Weights of a small contrastive audio-text model.
Model: log mel input, encoder norm layernorm, encoder activation quick_gelu, encoder moe expert_choice, encoder num experts 32, encoder width 160, text encoder layers 6, text encoder norm layernorm, text encoder activation relu.
Training: adamw at rate 0.0013, batches of 128.
Data: trained on melodies that start on their tonic, played by one synthesised instrument, 17.2 epochs.
Rows from block 5 of the audio encoder of a small contrastive audio-text model, named by matrix and row number. Rows with one number within an expert belong to one neuron, the router's apart. Each number is 500 + 25 x the weight over its row's rms, rounded and kept within 0 to 999. All counts start at 0. Numbers have three digits each. After the name is the row's rms in percent of the matrix's.
After each expert's rows are labels from the 100 clips, of 14976, where the router gives the expert most weight on average: "top examples" is what is common among them. Only what is clearly more common there than usual is listed. The data: melodies that start on their tonic, played by one synthesised instrument. In brackets: how many of the 100, against the usual share in percent.
# router: router (encoder.blocks.5.mlp.router.weight, 32x160), inputs 80-159
# up: expert up (encoder.blocks.5.mlp.up, 32x160x160), inputs 80-159
# down: expert down (encoder.blocks.5.mlp.down, 32x160x160, transposed), outputs 80-159

# expert 4
router.4 096:506492502456460492500499471481493526519476515462465486473531495501539462474493478458505433518498498492486504490518526495526537499506508470529484516519478495477481524520505514538490501514465509474498500475490513479478541436476556475502500503
up.0 113:478508475517523451463551468528513543502530530517509509494464534524464465488494476521470479498540495494505511506491492500472489490497484529476465489510511491465489544502513477514499497508511520475462473481509497473514474562499487498469486502
down.0 105:488481487468482481492488504431497532517536483501481489493524496502529516479509542508566510522509514475459484455519448480503533553472514495522503501498498453517468479498471500495472508499475534519508525485511495488522479474504490512528449474
up.1 086:513532513448462524457483490519494513519450498505485504496545456532489480549509514489508443523512535511502441484492511491527498513487448503551531432516486470503508504481475488532443502475516519522490518556525513501503536489501497482479486496
down.1 097:463560486534513499513501506551509487478519539502503535487463537524463469500448479513447500482462489499521527500511471483499455452485489540481486539517517507493517505487533460532500450499507515497492514479487511504497492550487485493488524489
up.2 091:510490529446494499495532512497528503507493496507484548459508487526501465481514518493493482507554520493512530509505537501525507507527485516564485514540520497469537498508519473528481518498503542458545499488491535518524497485480548466487468518
down.2 093:522551494562504493483526482526489499499505502496479507512510498489501474464458491557475516492472506475516518511492465453482534469491477520490478495503496501514489486496491482539504440525502499541523519483487506474493532492480498462444503502
up.3 103:503505535472507508532478514497494466501524498513443481501511478492502505492520515495487492497510496502496536462541525487564451483498556492481543498451494526502473484505530499509459497488464508479536483512501496505496515501496497458536489510
down.3 104:470475532509489496540512482446521508492534488442530489470489534468524532477459505533491532448494503466514493470537510463474485488495504481519470497515489479540508497493484490523539446505501515553512478483488490489526459519483480481508518503
top examples: the note D (100 vs 38.8); staccato (73 vs 25.5); the note B (71 vs 40.1); the note A (70 vs 39.3)

# expert 7
router.7 133:493494482511517477484553461517539515518541503512510497548470484490511486457493490524509532496474518471471504469496538454512482536506525481500493491544462458469483539509460471483493508503508474481532512460496497527495522494507473453474454509
up.0 094:480525467436525482499475457502476517480507516524523497487506501527450506530485516475534489497507501495482489503463494505531485495507473454491519556456452510546527476506477534511438493553473441541479500507531487507487529479517500478534462480
down.0 103:507549507551527472492506490475538540494457470459548487533471542498466504520449479508549469477456488503501473490523445501497535479489472514515500480502527510483477549484481543516469469524518492526544488489475488518545507515497512491541538494
up.1 095:507505510522454508520488525488460463474467459501467522487498480468459475501500540473502503574482465538523495503520475517494532493516512519473473496491520516502528482519505496474524579519496533529502511496472501479512482519495499551514538517
down.1 084:472492517486504521498532492510487481484480547469483491512495479508517480496510511526519484478497509488491506499525476473553500545514469510482485501477532542500482494507522500537558497483524498483474506461480470543508461480468511529481494512
up.2 099:543469458461466522531504460549483480551526496526480498505517451495515488515514526515497506543541498510507513485494534470460524493512499463534529515474472515463452506488492533541491517513514529506471485510461504500509434489541526485468474486
down.2 100:477511504517466471496505492499450512513466474478535503488513541497502486539474481510516466481488493517499486580470471478499511486448501479544501519501483560501467524485521546556528472468484497477503502526490456508510501536505451466499518552
up.3 073:459481528459529494517503507508516507488570506459502459504499493463489503469516487512520532487469525530487521499519507490530512518549511491532507478511519496497492518510488537473552490537536471475487512518502483511491498551528500430474474495
down.3 095:493496477472520495456460517479543493475543469555479519470514494497508499491498506480474531536489559506466453490518520484497533486511496476528468481502501462522563464477493461497441530477531498504538528521489503502517517502493519494528487548
top examples: the note F# (100 vs 40.6); tonic: F# (84 vs 8.9)

# expert 5
router.5 080:452519449498462492489486469507434496522493500469534484478468541545487464499497504515468466488526509507484523548495461482480528515552490484508480515495531495510486521464510490493506479482473517511527537533493514506483535531464526460498502514
up.19 107:510482520456493524465504508483506484494530468485502489500537472514482479538533524532472511482460521476485510511453484505499506529498465488527451494508484511515483521483527506512499521520508497465463492524533475543486513517535481499499531516
down.19 102:511469534514532517508482512513436466487481505505545432520516478491498484493514494484506524480489510518523483488481482491469516487528497472485512469499467484516472423460525501545514494481500506492485491524543496541495504484509538508471493516
up.20 095:514494493506522526491513494490492513529522469467556468549464480493532479523488517494499519524466554536504462466514491496496504509522488479518539472509456503501454496461502551531503515471517507518499516502510474468486489516511513514502531503
down.20 102:510508499490486471479491480535473476483487485484555468538499471515524498497489552471527526459488498503563483518463501518484473494516497498519492473503473502515490451468518447511524447491495481462422499538521492517466512529471493504475505495
up.21 090:497527489495482511509483527501495503468517493529503476534528474490518492523514474504501518476531523513464510496480515490506525514526539425530444517468465484509496539539474470494514523465467490500477525466473521522530477548497476520539492484
down.21 095:550496488543442496480531494473523489503507463537516505513439471511504451486467521473475480530501514501542483495453483514470471500491514514459481486512508508503502496524512461498500424504494530524524517537524490482495520521542485495530502526
up.22 105:504510478478514526507513486477525503498490453498515500511506514483466501505498498522544510508531545493500493514507510534507483538446473468479528542544461533488479481507491482494472503463496477469478496528510451465502456480522530526498468497
down.22 118:506489511465499499509514440494506542487473540520487532469469515456468500554550514488507471526512491496518530511528466507485521474453482542474523515480476524447505527506487529425512509498509534479486454461452482479485474510524485516512510480
top examples: the note G# (95 vs 40.6); tonic: G# (73 vs 9.1)

# expert 8
router.8 121:472520460515514480486508468465480470486509496549522486522469512542471472522482456469503525494473487512467535503470479538503506480482516489525484536507548503503543485504482535517478481506478483489504446488512526526489509537512558517531481516
up.0 090:470502491543535507486488491507475498482536518534499478518513515515521511489479468501514502474509452534478502472500511511501488503513477456487455491478538419486503558467521531486495483539524483468480460493502511532564475511436525464477467504
down.0 092:494566505514506482458475482509499493492496460556531480485545523559497508533462492490496514508474488526481480520503480495506506510501482529538500533495471551522506491478462506479494503527519450453501463503499506527493558505497501535501546480
up.1 110:519497502511443497520510554502515495524466528485442509477523473477504509497546558528515494530509507470527507484527519499516514493531503486465493485513464506488449508494541513474516544540515541547475519511484466491559474476497497493470525523
down.1 082:524416505495496482453539501486495478537528538513463475506514459465538498486514500442491459479501531505519517520497492525494503514481517514507514499491523427540484468517541503450495557483477503516508497507515499485481457539518516509508468511
up.2 121:530475523485485533510487530492517505532491526464475496504525481484543513487560524507537499524555503461507534487529557528519486508491522496458533467523493472473462492494519495468538553526492490506509511509508481480527481448520523458482490502
down.2 090:478455505493523496492506507502512493558547512491477481524517525498512475532530509471507465545509487516484516455478526503507541464521495497498524515534554446543456527493460509455540496506438481495516474476483487514516466507552526482516472509
up.3 093:536455478504514490499486558492514512514486551473436491485509519446544524485515502514521497512534497495526561490531502517529491471490490499467495485519466534475481521493546525509569528511546516515485506526473488491488480487521481526494503492
down.3 074:504447504502481475504540474479480526493527517515487477496469486466503499468493536522489481470555486460535522495477521514523530475520522471490490498517545465561440513500486509480546465465446509498530521494475465526492511500511500507486490504
top examples: the note F (100 vs 40.2); tonic: F (86 vs 8.7)

# expert 3
router.3 083:457512473516490496526515503518458559484490479531516495472457481487545528526497528523455487494515487493492521522517455494505505518453513520480486512511505482516522503457541480510448481511474508486554472481479486501482522482474500506490513474
up.0 101:493472507503505501480480517481566536480474490530476491534526478480455480516559504533514508529468528496485502507537499519507541539510499510470518480511455510469460478498485534459498527501499490543474481512463466498474472486474487511529464506
down.0 098:532494511524514540527487525524520503503458487425541539491479561511516500499479508478485527483522547479470530499493528466499536464522537503510490506497517474541503509467507496476528449521474499492519491497490465496485471473467470476520510494
up.1 100:526463474506523515507499476508550495528446470501489513540502487516468467482526513524509508533503508532512512500494490535525484496527465498462505469554503460544489500510484516485510522524504491519455524545529507497489465509527492502504521497
down.1 093:486507479492494525503541520535536499463531459476524474492478519488527506487474472477467523487517497486469535516493518482522518470547450478497467515499507539513499532497536502474464503511516500514493492493502458548494484559528482463470479495
up.2 100:519478510505521503495498508466528525510480472459462510489495507496537482513523510513551538492492514522485496477528444514518481514472524499470491461442493500467477512523503533473536524456537526487512559507497480513540481469486428473534512495
down.2 094:494497497473513586520519485508511478473508502482495505483491531500462516514480482488483463473507494458498482537517504535455492487507502528521486489499509480479533471462499488496511428488507474489539536447508551462498491503479464460485487522
up.3 088:483490481492476532478533525544507505511490506497490534483504488479453478541491521532538535535529471486556556508499536501522508493482493525448449485522486508495469506474485505483560534533485538521498489494466503464491477514488547507492516517
down.3 092:520495505478490476528462500525499478466498510471486472504484489471502480493512480519500490500494527481513543518460573485498488520520549495494472455480493500498512468517471493516514516495470491468510505471483532511520520500491519482536522543
top examples: the note D# (100 vs 40.8); tonic: D# (68 vs 8.3); phrygian dominant (30 vs 12.4)

# expert 6
router.6 101:465510516516450485505474461545468542499503481490502533450484530478522500513465501471498478495501482536508499527474516465444504504485516476477508539475468505475516548496524481503503485487480546472559500499530535488503504496485525505545498489
up.0 093:532506498514456500477474515513517521486455495468493507536485480513498478479529465513525496531509509486520484496473463514491501504481468496499503476522485480515521499467498526529527491495489502512498492530485460515487525420540503502504522521
down.0 096:497494523499494472503508489518515523545480512506477496516513526512500505511481496486508496497486520430544507499486481514494528465483552456502522491500490491493495544515516504491494563503500513528506533499500507455523513454522482456529491488
up.1 106:532439558504524511523506491476505511487509518503507505509489516421524490496510531525467503462513554489479493453510511525534467497544478501463459499532515494500538478521527527485502513539540498538512461519455480500494484519467464487519525468
down.1 096:514481518530493486525531492505487500524507496504473486508547498475509509429518488511494507452518510457502466489516503457479503465549521514477483493536515471491448494457546520486503503485464471479520505461499530497530494546496494506504506516
up.2 115:517520469513468466509473488520482516507473497480517482498451508488497497510478480553519537504512458463527508520493504467481484517481511499509495510468455481489496518494474506505522503479537555526576568486473476480550497514560486491520524507
down.2 118:481522472486523515491479482525558520510457507529562453478522511515462527505475479478529514516494493464529520493491466510476499501455442502517522514544536504505481488506476505542490486512519530451504486499530514489480459485539506544488509483
up.3 107:543490529495460509493487528515498478483490510491527514508475475476505506465506488549540522518517479501503479519478515502508549445448456488484501513483517492486505507556451509496503492535511549506513498500497468465548473479555485478513532478
down.3 109:497523432540530509479508499519519526534484465513539514470498515548494498478523517495515499519522512450499508508458461503495532509487447526459529510509487490475510504488511498502504488505511493488501502476483544519549525487521509500501509481
top examples: staccato (84 vs 25.5); the note C# (68 vs 40.1); the note D# (66 vs 40.8)

# expert 27
router.27 097:471535496458473466501490459507456482499508503484523534455495505511497542508509519457502476529495494487495503538484497481474501531491495513483462506473483499493500547489522486536464486492494486474540483474542497465530485514508541509520485528
up.0 099:443470502508542539500477495504514504489481466474507465510491502530533511460438484496473547474489530515532490512454476462482477504537483530490512430491493480479530521464492512504504486464497515496519524491505489470479497529481489497510527535
down.0 105:486495482476484474511469517494508532520476471490520468516530508570485530517497505480511476541508495493492485509467483521502481499468518539456552487486522526502509481495527535497464545523491474496489496489471527515461551523465520541530545534
up.1 092:501514534508506523507534513427463537492515512459527476480510548461517455488497469509483485526539533478514504463507477499522530523527513522504501490528530480505512493471546486499498491516519449496510483484488501435533520529478503448502482481
down.1 097:426555468482518556505525495524482486500497494515487505519520477523482481497484448511513492476501458499495555537520498538528528498493525502467506517534466481510503523485502432471499502515504494509541474466472504515529496512488505512524500494
up.2 089:500446501529507525500519505477523516507457473520492518533543483509501434514530533490497478532510501496538484481515461536530462519495489496526516502490477495470493444505537510513495558495513493539492476526480463473526530490530508497515480529
down.2 092:517510530474481491486529473466475487492503543490516462488511464523487503515487534557494519523484477488514518486540517461526505510503482523525487515478455448473511528485491533549498495528480530532498472496541482518503512537494491526455495514
up.3 103:492477506507486533517456523505474502479525499512502531478540500524467479503504509510504457490515532482502540540489475520497538497507458489488524478533493524540565467499510447516508517571485493517478455502503491485480515527510483541474527469
down.3 096:484487532510522453512492466487500539525510464509542478531496476488536497501437512492536465520494505480487491485506501491504481504496485527493576494456487506475489491480496512517507509478472514524468482544459531495469552486499513474497485483
top examples: staccato (88 vs 25.5); the note C# (79 vs 40.1); pace: slow (60 vs 33.5); tonic: C# (27 vs 7.9)

# expert 20
router.20 122:519511465456467506516471489482519466529508494480545476469467519499522487557476521522513508514493520476551460513472463494469543498496498479504517540464465519478469523505529499525484500462513499524497535531526487466525517510480477506507517499
up.0 090:504485445490482485538462528481488451491501499470454490505470532480504516461505513485519494539473503463464516496465509517522474472534508517448488495495517471503514529499485494498520542501484496509494519482461512519508485515499498475515493507
down.0 089:474483474488502527497508487538517522494544505513458531524484463542481557482531500482488508473490484543480490493477534532510519494487478509541461458520527512528485480501519531466557536500470512472514507463523523510495444483482518468495490503
up.1 090:464499469477492496481479502501529492490538521499494477448502550491493519502533499506483460502462476498501500491458489539517520456520484494512482466524524527425528525486534489458485476478559505538494487536466491526515485510477512476488472510
down.1 092:508472533476516510494491463534477487483508489522519523493507493520543513506475542518488539457527488522531479520461510487496473501510463461520507542453471481500510542515472527546479500506502503541515497507528477491518544526549485465505472497
up.2 101:515457470520496494502504531522492512496487521536475430517538482474478532496536497472511490534535498513439524490491527545518524471529517531517454484495505513505522554529513530484538535557503536451524464503472535518504467502514500496507480534
down.2 082:488476529493508512488537565552529516505506546540468482489525477495511509489506442518503475527466457465457537494506509563487526478541550491506523501522491478485483476515511499453508505479505473523512463544508481440515454473497516513487476478
up.3 089:544508493534491440480470521474456482502471511517503535460497536529515446444509554496500458501533524496439522560485499537519503498490497492483499483517526488492552453443497506487520502517499494494512495531469520475522476467499513467491490494
down.3 086:471484545449494498493520539497476537515524495526457489529511461520479529481472496450488480501536493482497504481484487512501513500563537502537501521504510552501503494492526508519491522520500498509513496455531456521494510493488503483497526482
top examples: bass guitar-like (89 vs 5.3)